Rows from block 7 of the denoiser of a small text-conditioned image flow-matching model, named by matrix and row number. Rows with one number within an expert belong to one neuron, the router's apart. Each number is 128 + 32 x the weight over its row's rms, rounded and kept within 0 to 255. All counts start at 0. Numbers have three digits each. After the name is the row's rms in percent of the matrix's.
After each expert's rows are labels from the 100 images, of 14976 (inputs lightly noised), where the router gives the expert most weight on average: "responds to" is what is common among them; "colour at peak" is the nearest of a few named colours to the mean colour under the peak. Only what is clearly more common there than usual is listed. The data: rendered rooms with furniture. In brackets: how many of the 100.
# router: slot weights (model.blocks.7.mlp.router.weight, 16x128, trained with AdamW), inputs 0-127
# up: expert up (model.blocks.7.mlp.up, 16x128x128), inputs 0-127
# down: expert down (model.blocks.7.mlp.down, 16x128x128, transposed), outputs 0-127

# expert 6
router.6 096:064136150114080159186130089112154158117091158110094103126167165123090121143097176075140138108127086168146133108146088182100145191073124164130135090095088174052149097105118144091096177093140084146187106113147126114146145127072169096163164121137112155123096121129138075108169134121089129127152086139155122050088103090116086164127096141100056163182133108109128130117172122126152162096188
up.0 142:154154126165101167081118141103086182084177076171127179110089167161148079148130064115129131125154171090120114099105133189139155169119056135151137165143074141142057123123091130085108104126136124103133126123130142133149147097195126115100106098195156134160134120165168105151110125041138145154099114104129097173137138130113172157164122118098070049111102154095140136192161081149145167126086
down.0 114:153105123121119168183128131155096144130167088148165112127144069173094156050176118136070074131080165100118127119106115126135110121152085148133108117089150175156135111137082082107115073075129134133145123101119037145134138115163135096159157145145121123172145112133154122189092124127176094088122147204131201125132122161114109147117152126118198141140141104185108172032128120098090098162078
up.1 094:129111153164161101088113094132120064143120108131132153104129090114111053221134121136119146111101082105146129088122152083070143109144162120099143042156084161104132149077073156108153113125123062161081149178140142122101109101180170108115127160132084119089160183168124160199136117129111152170130086147214076155142096147083100119140138133133100123105096123169145158113154158108150140117187
down.1 122:152117112103100165092139177115159152094110113116142078154153175148169155105158115133152105131133113172134144187189129173145128086099110121109152149081141084158108114142123111194101093156045130090112128053117123069122131132110050159154104162156119058151123090160136061089102106169098066111080144177084134147157154146094103156126096147146151145124173201143121156156133117121170160152102
up.2 099:153093139087145099089130223136152124088171093169116166179140164129137125143100107118114087120086193142147161141131172120140144106205092141132136084114103156172137059177121107092144180115114137179112187107127173147126117103091161100187165167143137149154115115125128143140120149154099100151148157138144105101173115076138102138090084113173087126040104054129082123102161102152128119174162
down.2 116:125143193118126125129155129081111154117120157188131127120098144152076152172166115126180133095137084153143126127145131141127048150133140154134112050102198082135086142048130048141092134153175134136151152139136120122131090183106138092110103123103165203141134152100133093151121083097159110111131137192146169102100130195148136127152120194084139136104114091094183128144107090059186112148129
up.3 103:072153118111136140155113146201112127166158116107109129106113112179173103169113111111113107124175160142160116135133130106102102140117091168121149148104141181182151061135120113063143123120171125164122103164109133094095112152140084155101158128099110165170170159142127087151077167096145137110058135099091158133168155133083135120238149189133154057144144074168126143130127192201103088127113
down.3 094:202120170126154120086161168149122103109141125126113129123149145115149132126145139158155113090107148147105132094148133172174142133139154070135157168076123157140141152116150211117087153118113142126200082093104182108140034086130163045212114094150098123086161122106170179081111092157103154106156078171145091102121107141150118139105135088095162125091106190105096101157104100081164138135136
up.4 085:142092153198133097053113180089087113098147177164078109106080082151145107108105136162093105125119146115143094140153106124124142126142058190122131155175129067119180108186136149174147067091074095055137173121095181102055134148128098117141140143100143129117103153113121105118118115133134132136156145142168129126120185122132199197137092155217113132156111148139129125127090170124110110108103
down.4 081:126179156144150128192122112155100155085141065174144090094142154104138175114176113110193142131130119137174085145122195077146150144073155120086161109079171140137155157054152091075121133135187147156177097118150125171155144046114139175111187102188099120114154047139103155160121164079138111119120095157127138081152116126139146098110126099111148124110121165072134105136135101093111088144108
up.5 084:173152175172204072133135197129122152126145137145187147146122140167169115137163136146116100099144149096126141143116184171143150141174153088160111131141090153130101104206165132164113125117113094128097148122167130160088067081152124170060152093151169154134111141125140067110107174119150122129072103154104114097147093065151085164108050159093081158120118119147175116138136136087136094204144
down.5 076:128102135099116137130170086078125148171149153122141182095059117085097182143105153096116102162068079077125113092164140125135159107073113138116107112130075134096065113152115057079140134200129146110162118130111136117138128187128137125154117154118149109115105173124145094167170134173133030173107132158062077167067156139119121133110145145087127136129118160197175187143161131112148111149104
up.6 104:113124160165188117111125128111120117141112138196110178118082137135106175122126132116134119155130142134174152111181137195105119153081074149122158122137085163139162143110078154143138130145174098100118173142116142090129137147179076061107149153140144111110136210125143180137129099084158144152117066130041140163097172107096121166164125082146084140140121160074041192156145193099150142099135
down.6 105:118134079097109153185112143148097114142191196111139081133137080132120071112174141140187116177138101128119104138084101056117171099149142117104160133087166119137104105173161132158131106139118155143119111125051123124154136123160108159223152160176165124132186053095128105127182096173122077142101164150142107074123116088150147137090130175129159111062122178180180127131124114099145113132128
up.7 087:131088099091152097101151111102113137064105153106102110164170103128124118153128119116123172084144124081070125132150155070121122153081195079144081126167070116166125141125132100130095123095112130120077080084088120116162088106147159187125149123156065157128163203099122190106131147143128118181101122127167129170101057149130098121091159114159067145097104119152088111174115130034095110166129
down.7 076:151111079128141125145142135139144133150125132148179165149093146120180093115104144156143102089123101167104143095119128171175162141162094124134097135132121076083094150152141082151134155149074093199119224210123162107112175117127124121144119226063143176137093119141142121126096093121140144075154146098200163080125103129168138121123191150125129111116076120112164131127136160154068093139055
responds to: black walls (58); count: zero (44)
colour at peak: black (89)

# expert 1
router.1 102:073123162137146185164195166120139165098109160080069101103131134101109182180100154096127161125133124164176145147182109180090125153069103178153093176095105119079125099146101128107119167098149164180133156148151120157126157153109175094149059118170102169108059172096135159124149145139096182121196083114145087097128085076143143157119146152113074116139144140113145164141159137130178139116098
up.0 116:139129104140159141119124149111169085090161195088156172090103130131123162116117133129129094117137126132152147115157128169162091174073154132094133075146135122131166110152181090139128132176165115105154122120101142159125154168070106151150083128126086105125103054072123133115096147082081115131107119158163079142157161072078152125225125167169138091177159118163204192151115142099172055108120
down.0 112:093149131135115140158167130113087172123126117111195074165126133119153118147142134103084121140132131107085123201148133101115162124180123119159131161121146110094104089134114144130138095190121173165117148146121101094160127103159156108104147065160150141113100157181153184177126109226200185130152056145071120069086089100153141149079108097068104150116096139108119073111102113134081187149138
up.1 108:107142132131072123149113124199128123121113132123249127180117123079093134127111150137095160130133054103063117154101117133141147105112146067122143132132162147174173125125115163108121203064062030156131088119119195139127154072081110141099104139155106153107107129103128123125140135124117156144101128105125147143106149150182144129088150092095115154114137156161101138133100180162062154170175
down.1 098:182123131128126109134134134059110125135167094192045118086147127176092103115126067129096131137084146143167117103153186151122142163076117147143159213091105104151088113093137119168129089095094167063115119093198128144122084172145134168118181119115104126109145123162077073129099130133149152129145095159173152136080095194095092098139147131134132156131096095134152077139214097114133096140136
up.2 092:142155089092162174087101120148108111097081106113117121111098163094061094147140154136129108129194090197155141058114148140136106154121128133160159108155166100059155151159128157159107183090138148120143205114168170139174153144157154114100166084107111109149116169141171106171122105180142110080157116109158146138084145131150108174117074070095153128120070163190154129090151093069137116104178
down.2 078:153156112153150135106129140096139127160152120171103137090141106134130173122127163093117123190061153100061104152134094074096163091163088153111114107109122135169127097127111084199146044090122118129099118232116104111119142179131097136118095111144134118095114101147148146174166124124184209135072112103071130160161130111101165077136139134116077189138115137094100143120095091186096176158131
up.3 104:125155140136106114097118075133093093104120138080105101178128090111183111187139134127158147079147141071169164124107135149118128110121128152142117125123130153163141103123145125113133118106059121119162045080173153174209154157093075165060151217124134137171123098152173123139097181136094121084103121134128152134096098183105167139174126133082099066134145149188204116121136098136085151119149
down.3 099:157109166113136172112092150149158114126181159191167151119118183164110143102153115137104135165152117170080182175087150124111128096155094133123171158103106127114119169125193130206084098132148102106093144124098130100117097107165124128198111051103130072085119108139111139115115101137144114132160125136119097134134169100113113097097166075108143185127097113049044112090089135163113038138112
up.4 086:110099102134135087137158133151106117141111063152112136104140148166108156131170103103106103128143104138117113136075189136122084132141154133105107144101168148142071175102080091130105235129150146174187104064140179132068130082130130210134185139114151070163065130145100099124127153144114096069108127183070120145125131145164082110124121091078131106060167138137137076123138144075150135132116
down.4 074:165142087056094130103165137104146154174131132086134136118136175096099130153129139136123118129089116117113094166116182097105152118123108153151088112118177209160132234159217095151135116142115090124112078130144138112158194144092177116137127090103160170127142060096134171084155111111146156207117085166153127142126195122106125127122110142156127160165106209121154137134156084147157130099138
up.5 096:198151160202146129115198117146104187149195092117186124092135168170137137167122133087108151101135144092109104123124124130086128078101166130137127139076164116112123143121118155137128126128099135108123063105171169162063104151142118122124151181097104150102148119161184163075100101095132058115117127143168124109137161079141158103182167039075137121134150097132112131105157119093140148092208
down.5 088:096075167121115191130124130158118064051103114119092182176112187159166131054136115112107129109134128100142141148082149053132142115080133133122122104217117107089171085120100073135149155206121078134130125122155104105143136156171148144109130102128089089096078120122171112138113171124134176100153129143089125119167079114158147163082144177151193165132139164114170156154105124148166102112096
up.6 111:169098140143109134134207164069140126088147118164071111087137092169143114115140150149163103158154132112099109143145115122123121145024098144082130098110126132110172111117115087122147172153103128191171162140113146107128117115183131141125139067130079141103152126127120160160130178106157129117129165227141119181131158157167154171075148142130154152088056061127148166104141203093101175143134
down.6 099:178220139116123132109091102133176113161070127132159155153147162084085114126148156057159165087146165106097136158108164133101147094139164114164191141117129111104112133127101145098121094091097139142090077164207073101162114148107098178128121146128172112100111174130148140131119069129152136147071112103152219096079140165120088089143106148181114120122172194082142115164115109139156093121143
up.7 112:081136142134171102142112164188166078035099126160111122058122146085127125154123149089154084142102167095074113133133180122152177085095112075096121099128103129121147089219158144076125132083076114180125104116110178083132152100133153149141148109125114093126095127097136143142096145149141113145183090103108136134176101119096105102101185176110068082127120147103099112098068159154170171116117
down.7 122:188156176116108155113131128086173173126176178140169138177131101182171082100130138126174124127148112162126121142135152143152058132118052122132110153067143196107072151080100135150116137130205139093113119171116063119149134142132071101163166161148113172150161157116115158134143076083125112054066165116161150163097113144135160121186144081138127151067125128132143148145160124087143114166119
responds to: count: zero (45)
colour at peak: brown (67)

# expert 11
router.11 103:172125109120119111138029083121119159113137115071188148161112104099045106162130112090153113143179167165130136137169139106121129169115178166165092149079144132128148116072153104150044110157158140112073158121116098052093148112158135163139140154158112082104184075080129171119183124124105120164165080110112140108098141100125130168126134119150091146136179075155115157104118131128153137182173
up.0 094:142158127049105113138092107141207118121116094124082116065124105126102137129152114104077106164120127108127126101109116084123118138090156113174189150084096137124080170100112069110085125150221079073166159153160116142142109130125130116162154086148129168181062138138144169108118160143157098134117107121040087137120173129081167085070091123115118168165164156132112135107142108074135115180107
down.0 093:129109084212107064160092187122057096156141155154087130219125089083119139082151135128112166171134129162112145179160150148088213124124099131106152083141175109110118150148093143164122080115146191107121114154070166129154160125083128131107097156130096118162064152077129070125118099145148140089136165152175132138155136084143096103152135075079112175129110124108104133115158140155125163147115
up.1 106:107152182112134094178116097112143097149092119089150022170121207154106135089114097079208164067096126170169128093109191171100134133141072114098141137151131122111138146157183126167092147113164089142168102087137122104168121079164108116148103056087112120118121139162118178125151152140108116108180103073174138163147135145115138080157138178164101123136119159138145172145167102101132130110126
down.1 096:116070177076103183124110185150114131156118106123151154176121121173140122147224162160139113143105161106084124158100108081154116089120191110162052123105059136145182093126127126079154094146137157141117168148086136123094092086109085159084143158128102097180122108179110196113155141120183082120101155136128121141195157156198143105122123107102163108091138119116131142116102115178106171132122
up.2 107:034156121118120144081126148079131115198128070076085109138156124192184162159128090136161145100150113155109129106109112125174152169173138141166133108053136096121128169108140126097157167118114150139147154110236139108163132200128133095154135128137156128137170065134135152132151168189134138171118130162126112162134121168108155130127127117080107061150132108136094136104170118122126188053137
down.2 093:191183107106133092079099102140158103078112119182189115113054174074137095147117141099128135145160188162136092170129137071092132210126175165087134137152104153141071104123109110159102115140182157107117074083116140149139103081172170134130148180157071100114113160116098104156140120080131111101117155128170084117069140149132158118182102080167101126161119170167148095130130167117153103134116
up.3 095:136116090146071112158142114176094171143111133125090137122146150167195082143116104105153117114129102113101161074126079099069108146120162145132132132120131162050173131107086071137127144077153116115092138093104131149141085096214132125142172180075077198086076115144141135094055145155106141106147138162132102119122082086168120095152122167192184173139155131119163160125115105164081122138090
down.3 080:140074124139196181126121130102187119142111085121177045122146115107149155148142189085120118126114113114100148167118205196171121160136126141085143165151198122106100179107136181161154101115144202078111131165140128154162142148120165115089131103190164130138128098087117099126129140117139094186077105153094126121184143184085140145146146135146134129155107096127148119156135131093197169129194
up.4 100:125184136043127144125179137057171153180180106120061138114075097149147153117109086149137118106141108149133055106089103123145145174079070141132106153122077116088113150107100170123174128121115118152098155120130133113105086074184080049114183146140116103129130136141143102157103098126077121111160126117103164118137123142136142138072138119111125127127097193076201152134154131164096064175151
down.4 100:170096141146164086086154157135109077102106127189141135131129146157116082122156116160156128122126087183120161176170215136127118151090239122092094114155149167106159114156089087101101152149168133058124135133171084186174162186104142187128158144143123150153094130128136099134139143129188132124149119201117163111136084112104065150167122146164098107102105121124144104109170116075127096118153
up.5 087:186090162137067191127144149131161131099097172121133156155104113106154123134073116176127156121170146123131152129162186160182119149118114083138158140141082130111137173202139112084081149105124118078184183173176086132147073114110129095144134191065110137114045125183191136118118142118134161144156096124145165084114169119168122170108097133092091112174078088143153136116111102103121162164122
down.5 088:134136111137155103186095140044118136108175176123134077104120142138125098141157196064133120110121097117128120162151164139106167042177160168137095092118118142169103116072129140120144144153115159133074107098137152154088140122103122104173135130147130152140214151091077139211119099159067103091124129157141085147158111079135128108145167099078141171095182140133108162148189152134071091143118
up.6 092:131152100120126133105095138136128079145184108182115132114148121146108126109115078106152170143150182102105163134159133083087107119131142123120198140144091145126067142140061039136158135111108159185135104170101101186133129113111147132075150137143162079154182057128126088125183118126143094212143136211109138140163131090134131083104114153112124132118133120128094155180149087163208191146146
down.6 093:109178103115192153136150133132135116177146158104084141089103165096176125154114141090112056099139111098106102146098151138096108164164091157076075107111185096142112149108130169095087123189126088112088127173153179130178136131158074140172133170107162193085066130162170166065091146153118179097113074109126111116101151139131169107096136104174174125133127119128110066160127180126114078122146
up.7 096:112165151142057109163127101128063092077156118116110186094179165224195114094095135103119164100103158125090171068163091106104082158134113125122098094153119107113172139165111151101147141121130103131105113109078160156107104106114112145127171101018114172131131137107154130057122099149123135097159120131114154164124135100126155168113161114127128157189149154108129105129119118167107079104045
down.7 084:156086103181153111129100156128204210138142105155141117142022132104138093115177191181171100144152157172149165113094123106119136158118146081124152187097169151155110171066183127110099174122101127125124140140145154127152165157152149149152110107170159102136133137099156154144117132066095165167092123162087125095144133178119154065145103170139152184105144080176137138131152113171149164133157
responds to: count: four (74); umbrella (42); arch (38); robot (35)
colour at peak: green (28)

# expert 10
router.10 088:144112190122171141150095076073139191084125127144156130090126087178141171120114118064138092132164189115129129123172134147098148184083163138157134107159125130144120145130172108106038120131112127100102141123139146132141110142131084166105133108154119094158109103163125109163187108196109179165097172160154114124078112115019063109146056113148107152186140133164087139148124131119126154163144
up.0 113:127083166046116084123125138097109179178116197141164134081128045104155124124159203171095069089120113114175069122120111059155126088089110146127101127122127138124157065140182127112117156102119125162142105105187169095124117105076101153152134154131091150168095142138111099130105062141136091138078041134134152100127112098120147131146097117120166191135130166117093151116142151086098123112145
down.0 112:115125108131130071109130140151127071098170103134105141152105171142119092137173078140154190213076145115100156148070108084110166094157129116221205133093079165132139120171093138174199114087082111153100117160157131140140168102176154135155100126123141133118175145136137133124068152130168112132134144123136104142149106168198142164115158137103171109063137104111145101138064088134144089171131
up.1 116:130158110141125098138087122148059171147156108181124153122114107089140102125121121121074153127095142155137121128168169055122106119101149121097084179129115140208155137146131093072142180129131135126125150095138125124142095100104134136147166142118153145110152127138041167114116196154091093153129163119212124103134178078137126108198168114132113080093073134141235088128169184113099134130166
down.1 126:089104104084151151126189127064135127160129127040105157196130136190111187189165121134172138138109104073134120129104106173176158086192101111152114079123110164098153093128101140191162079118158140122116170150139136119071140091118176091142098098113050119089119174118155160079091110127111145077174111086101104109122090131116096150107149136113126117141142138094091188086125117147105116122157
up.2 079:079105088098051094159141114156095140118102201147164132140129136050098135107147133138067127100139111153109171139096188114092093164121104125110131154157099117081128100108154184097116108141145166184179158162168132130167047108145083151085069170108105138162098108090152099129080099163145120128106129111140143166140125142187149141073118100148104177133134082158061125183070122116114130113092
down.2 073:156147084075112146151119084126114154150088135187063138128197072152106145140070131164132122115141158115119096142137124151114173171136113162137118081166062118146131115085163198110178162093122160187072177051131164083148171124142173145159128149121159150111125143096191121111155098141163107141126167158153134182180099123112080171149119164148063103124126086138160141134161077113105108101139
up.3 087:136124122181122125112157166130072122152100105091140099121133133130134123154147168152105059166186145135137122176167167181103138167133085086119099147147116117175102123185137093126118127125114124132148105179181143109098109097210137176138193152106218097105137141130132148084019103118159120108112114126167107164102116143171116103124063092077135122118126118096100069129191090131127072144105
down.3 091:160089125141157110076099158135109101126110151156139196157061088151101144110172130105139102147099105163136161115097170136173113129072187104218084136135117122050115092162087132131080090116134141102152123138053110165123115128094146168127122109146141134113122155094120101041134167151120127150127106070118100152104182145180161069075115142171184148092084118148089148130096126114092162095120
up.4 118:083127137209113121098098126137145188108121110155165118093092147077149096120070153113084123139146143097112151184133077080134100184112103140102157128196168148152106144131163154143111114139104154147123039122120109102119188156158131104095144081074104103107114122196111134170140088095162078135169103142085128183077099122118082117061164157146120089107168144109168079157089090116101129097149
down.4 118:139142132075142141156171166119065022159110137112140169119182146113121180112153138182153135138169138123127090097143158179159142121155170125138103167050117135070145135152053146108150146106157094082107202130162115149110146112127137176150091183136128139126074142113191087093119116161140141148116181160153121104096111164191072148150159111120116135162120123124126123167154122114182177092083
up.5 097:127138109095110148137139171151173159120113157113116115117136110085065082099117157122126070128254095130151124093119153206120119138131121125118124077109123126050122104174076110132062090112129120120115144096210106105156140096106101096105135119067164158102134122097132105136092150149175138096151135134126138113107078146164090130177052129146137139099079158133104152137148082066139188115166
down.5 083:136132151093133105150163092156076136116123127134133142115158180191108152132136064119140138160113080098170132180162140112159140122126083061124154127146092218200123100121101146160113070091134128122169101151133078122160119145166140178121077121188097092156075142172121110143144143171145159123105136155116116192095098148177146122042126164183089165149165137181126130109122153146082076134092
up.6 112:120097114102164119158130163120132092139124197093095127107126110130161172174176121147108105062125151163170127176127074114130102162129148167096128082163068097122163096142152104125112122092126158108184109079165150105112148115115107139099056135135204117030123115096085160089133156121119136129141111116116144122122075137099110252143114148147082146106144161102151128119088127103154099173066
down.6 107:112100135155104118074091151181151092163076187164105125153125109130090105134147205130137164148090121122097119133095139083140132120143166150102170178101124119110110088079155109159139121193166114175125129189130168137173148122193045120154134147116099146142161113120148108160062106213125086095105112155159166154119208138169123138097149127095129077098117134118125072142166150110136124077178
up.7 111:112108116084123163084145134156156108095148147127096105107174161088120131174123132125148194102100096228095119115118171090114131152172116168146179107104130172109125201185141110132145130105122126109186161124160135139177142121138136142095165078140108112157168136132116114094154188182134135079167104127094095154126109132111086161111098038160120180124066075122142097127086057146128153078163
down.7 117:118158140144124108106122103078214195185158117097118137146096137137131168137152101128171081135143109109122159157172092119143110030149136080155115086155123132168147090096132155139110101140143153122100187092163123122116095076160156063145110081139155111099112115131137148152045121087168145140166158128137159090132130141212167068117156155141099096162161112112074144133172150122180066126134
responds to: window (94); count: zero (48)
colour at peak: brown (62)

# expert 13
router.13 094:131125135121135084164105078138157117152142128087180196186090076135076147139168156111173136123122159139151126124175117098149105134150205160073129113073144164144139128141117077140118137147158157088120116144126102098102161095180135100174091107082133114100154071089119168124113074146053089199132087075173093137129143090125157144148130090127078094097185099114199131143100187111140126134136
up.0 094:029173086095099124150099150170122156114114123115067157176104161163115170190072135114095120144133150202158076102132162148139129134202119099158162181119067139144135077171126136157135146105107096118168138112111119179165166166143127129107174136090145138201124063090126120163140111090112141140151095129164093130127177132074133158121132104110152083125165145165096110145117182139128101182159
down.0 094:171173128178174144088114119114097079143128105204149117087112135115066075090183165103140065087153127107140143156107113132138145118166138144124111107155171130091169124165114181150127150199034115116122161145184118071104143104125144117100182148170129130118136175161177183097116181133148118171191152105125113146131101137106158134118075144092135175145145173138175113162077119083114158122150
up.1 089:116126156111191135076148152142067196134143120181127106157151137108100146109207067085132098146093093139137099156078109101060122194099125111125135125191119135123101112119117137156145126158092082158178140151142161189145137158110135142131160116184136145135151185102113177082166055117104108115128154165126065184124106141098150187111143186094159125143117130094138211114151146107144149107119
down.1 103:080141081123099146145143110134153160130098143113118113118111170128146116128085176137109144095077057164112149145171179078151117111122117089092150129102072126170138129119119075098090162101099144142106106127144064085157186105159130056129133145078076099120127106172128129176093104198103146143160149077119098107134147108123071085136167101121096097067097156157115058167102073174147078117077
up.2 097:189123115175174083167116123204127112112171132118140118121121118075167130153121150135156073200142151083126081125125158105109141112098119149130128082083150038144102102091069166148111102122137129114061111117150119119097179104152082104160186164131116129158084098143090132126093154172079105119168127175061142197076136114082148124119170147187136133115142143149156139145094146169069145121119
down.2 095:073141106136100139129164136113168114107126147134125159135134174113123084087133111114127092075109105130136144074130092119099130163104164073150123194147146149156115195130173092113105106072122133122149134123141079134160071140074189149131124100120105081139145155183132066087126128089173133131080137113113139166088190137106117142100069132138134118109191135056138073124193173175161062115202
up.3 085:199147157171106108102130178138066200121131155099107123151142114103174112138135153058071090098109129163161124112148119132104117160126119140144139099175073142099111179167171134159087081041112148188141096126141155145147144108116119110129118178153192144114085108118099138087086071124194094155090151134114159122161133116163134125054146124119150129065121129128053112169084080114116117146135
down.3 081:135119093113134126120151111158126163158068142195176143170126141158062160134114087088125089109050083122109137155108161102133070157122169162120175150110166166127121186157076143131173152114071162134103130153170100146123111172110161055074145123152088145125142190083130133131115072089128134126172127068150134074145184149171156117106105091140121110168068113128176138180100094093129122130146
up.4 086:100160187167149172129098163084146142063097090121118139099155142042110188183105130114136153133137112154082181157095132122118172170099156089113128144189138113118125157101096177071115178150101056191113186166115107144128178128156081123098118172153155114146140092053180165153094080113092154127129146136073140113164098097138149144150111165118117093149097160144141136161133088125103131107144
down.4 102:109073112145091101096173143148095134126133148123131168097124116188121085108168122118189154132083147121166046136199191067126158121139105167134152119099210159190130073122142042148158114117112149086126142154084085154094164113116119151142127119158139096108198149150111136135152127154124185090097152057100115125074142144179103077128097127104146161117165135115173112095120138138152159142123
up.5 102:092099179153174133121130106138139135075129161182161124111093146133091135183134112157102073220144162081139092104113095117217152103100142181095134130150098158160073172151159076137099124113058166134140146105131139160092071110168152114121148108126140100107115113133139077142141115181199089157120156149095116125118071151098168133083094156101147175172079154080125180139106131128151133160150
down.5 103:097096101130077109127130153139087166126058134119147179125145112094176151140125171067182157111177136135104119128150153169162093138186093118139163109047197156139102140127089143175149056124146153124201167123084151121148137144085135121148162163121084103109164109099115149127112063098063147094123157194185135115160117143162080151130134170103125115113108122117138114202163102095123131092098
up.6 092:140107095171140141086146121215140157117101146146094164122115134077084148121106109126174110087087143104182076157106139187177145113123097098164130149144127136121146137151088113119119156121157150096122158086131167128122132068072130054137129114081085119089170196069058110127174138095067153157151136187158165142135143118118137112153077108136149114121160129128153103128214080115158168066130
down.6 107:121172175134114143178150135126086123107139140121093069086143088124200109122113134142069165153139123125123137079146094095087171123145121136121166141120142099120109131129200105111138090158080086145119162119134155195169102123168174190082175165173170112150104089182132126146084102182164186131076138099149075071135122174134157143157158158119130117147134172158212111153142139153183119170145
up.7 103:102068137193147167180112146118083151118134151103108203133171166166168104129153138141159134155110174084112111113138153101081140161156152072097079158148146121108173126118147139095125170077122122082122117041121103145121067125198143092144128148109031189144131078102112121086099152089099113079164136132108170119147123143180160186128105141106178083118138170087138134143164123132117122127137
down.7 088:138179133106108126087149110148159115143156162142119141069075103080144143119124135100117134113133175131209151119099157109199123167143099164112088152115156127106131151164082198152145156221131150167151188153127153146139123126066129135108139139173167066123126122140155149147060120113149121160054166116128031138137111073107118072168138124126159142135127094164124123108072161143078157094114
responds to: table (74); count: four (62); largest object: table (36)
colour at peak: brown (62)

# expert 7
router.7 090:138191141118142127178153146138138091139174128181108109146128081112160152074135094180088089164146097085026175175086075139132188112160124098161128136109126097117084145101100119203097118123122147133155098099165158105174153061176122183155131150157078115170092119108134180104062083114174121159128110134153085084149117157195171097123128125141136096114127112147139086141151144130136145133140
up.11 103:117123072144083134139125154135183186080115123081156097128127151133136095138130156067176131086106114105103161128102128135122126129119113105104088060163165131151127149125174133158131108132103202146106083095145116125127103118122085133107168145143106133076060161056171122180115066092133104199149161142211130164153118093175138103114106129084144171167162049143118128179142068096151147142143
down.11 098:118101141144160148144092124138079136077086119157126158151126152129097179163130116143083127141168140080132077114169144135134130157124123170140100179079085155106108119142137098141137210141169119126130127166096116106189106146130139157110153092120141100181190105150126131080116155157167187128121114112046130127100085212104133112121094120193176079093134180102184168087116184148134169080183
up.12 083:138143163139093141172110159127092129105087117107203148204120160142102156148113087111174054180149161116063153117180170127131153088132173098197138114149124110104128114153086121170124107077089137115198124097153147141067082137115097130133124129123147140152135083130099104104151217109130147127091078116136118148066094148097164150112141120125111084158141132182148087107096159182133095190095
down.12 067:173073093154160131079122115136145115123137102144132138124113121112190082125156140152114148150224156134133122178161109135077152165097122180090122144075173134185113128081150089123135166128128112116113143094163149162160142112159164133084068107137102101198073170161110134131177137154139087089093175166187112145104158169118162122155128068148207177105163141110149148106179109171091109109151
up.13 108:174127139076134176104159132140088108133171147103145117122113066150139054189065105128212126137161100126167071124166121154136179098150138121184111157148113178169138083139108141134094070040127107116088101130095125068120077150091151137122168155146138151113125162129088188140137129089130136124112127160147131125091167106113141138122097163145093075124090064044116144084144110119116141105156
down.13 092:079111148134157096073123133130132142116158116094146160106129112127101135172146163194127139175085141142110137152064130104136131139116133190095165128079196150139155177129093093127169143156169115125143101119141096151159175143087147180104084078153131081152166101147110178127137137114086159153143140087134111112143119112118119045166133150116173156183127180146127024103164077156172193165169
up.14 078:170137124120145158121114125115151178141076137141131104129118151092118148072117144124072101214164142178201129157141083157147101169164169120163146112069113158114138176121121039142095143138135189085048180083139173143141127139131195126133152099110144105143167102108078120134168185161146088141200110144157159111132114165094152174107146132117137111172088176111086130106112140088126158122120
down.14 073:128145085119113100161135097140111110096133181158122116061093116146107106120072161150090174106160101091103160096129148146116150093171081149141156097153167176112136098138103160128128128157119165128140129161122169179090201133085108106165120128099100109182121166090133167126082097072093192111098149111109087125098147047146110100166087182057109107069088111140170141167094108130182091082148
up.15 090:132145164101098153085102187130147121068131118157142099119150099100121189136151086092098123092110050072156102136104188078154154162086067165106150117096133116125127146049070100120190100145135099106122136160191138100192109130102156121169160157099165112136174135124111119139175097152111097098137151126100095129152089081050142159073136156153111102117168150104191142112117158097092138146127
down.15 091:104093115107159120143152114117094149117073149100124091151125158148141156085157146205140137103156164114084146112097091218120158104121143098165110101083118199182116158135173125117050085083101119137139117134085112116081143146176105073096058147141167087135167136127116137128124105081132108102064116105121197156142130187145110106140158075111204133124124122151125108160167135173111110102069
up.16 075:165130165117120088126113146135114081132099198130172158111121100115057149150096169145090180142181173133138138095131135159094100159117113150058110132143209107155151149162063148135111113171140098165117138138098115118118112132150076131193116116133078191144194075103166134170139186151145111148174122124154116158137098132099086130128105098166116084164101148184168179116152135209098164145110
down.16 073:136144102188075151128089092089111164145148122105175155150082108101176174136136152147094073131129126132135144076141154171168190130142127158188088079162090106044111116103096149103156195140169141086118113139109133156100176157117188133099125168080144083127120120113082127120050166139078133112116165145107094132127088105095103099152120160101140130073134104089125127165127202125153091076162
up.17 112:185115116125132119126091200144122148166159115147080093074119151148121118148170194163176115067085150102120149141100097111158133138160083177121118143130124121146131153098138133134193193164166115053103104104069143109087142108090113095125063120111111101138172162149138153136098098080133168097166153078140070152136132103099129150166096155115132143125150110101228140042154111089148124120121
down.17 138:114139141162082130175159147101119058096095124053099082190120122147133162140115059094126160142165102145149138094142096158108128117104139084099112130140185063120118090145141101088116089128040144228117127121164136186174131086134093131130151106116187141133136095121106125109136129123113102135113076177167155124143136048102136100113178134100099145119133140159074129138073157150165122092180
up.18 089:176101079159121139142165100179167122140141094178172152075120076077139082179109148110115144093101130118134161110045132157083090133146096117180111149144099180105111126099115187111118141129084068133161158160158176104126121094131086169090085109183097183145075122135141146159126166153095113107128141124209094124117139102158110118171067188116129135088108105169157130142140100119128145083189
down.18 079:191170111081085144130158118106101107161122118119078195112120117168147155065129087115144136130163143091184100092079120122177113111153130118139161164140110090139140167147087166147161061160152164070118099089131047168113168161088105098105153182111106084097130098105167112116116126110137141109116162125072171170057150118115100125114168126193103129120170152123082112158102163128126182185098
responds to: count: zero (47); floor: plain (44)
colour at peak: white (40)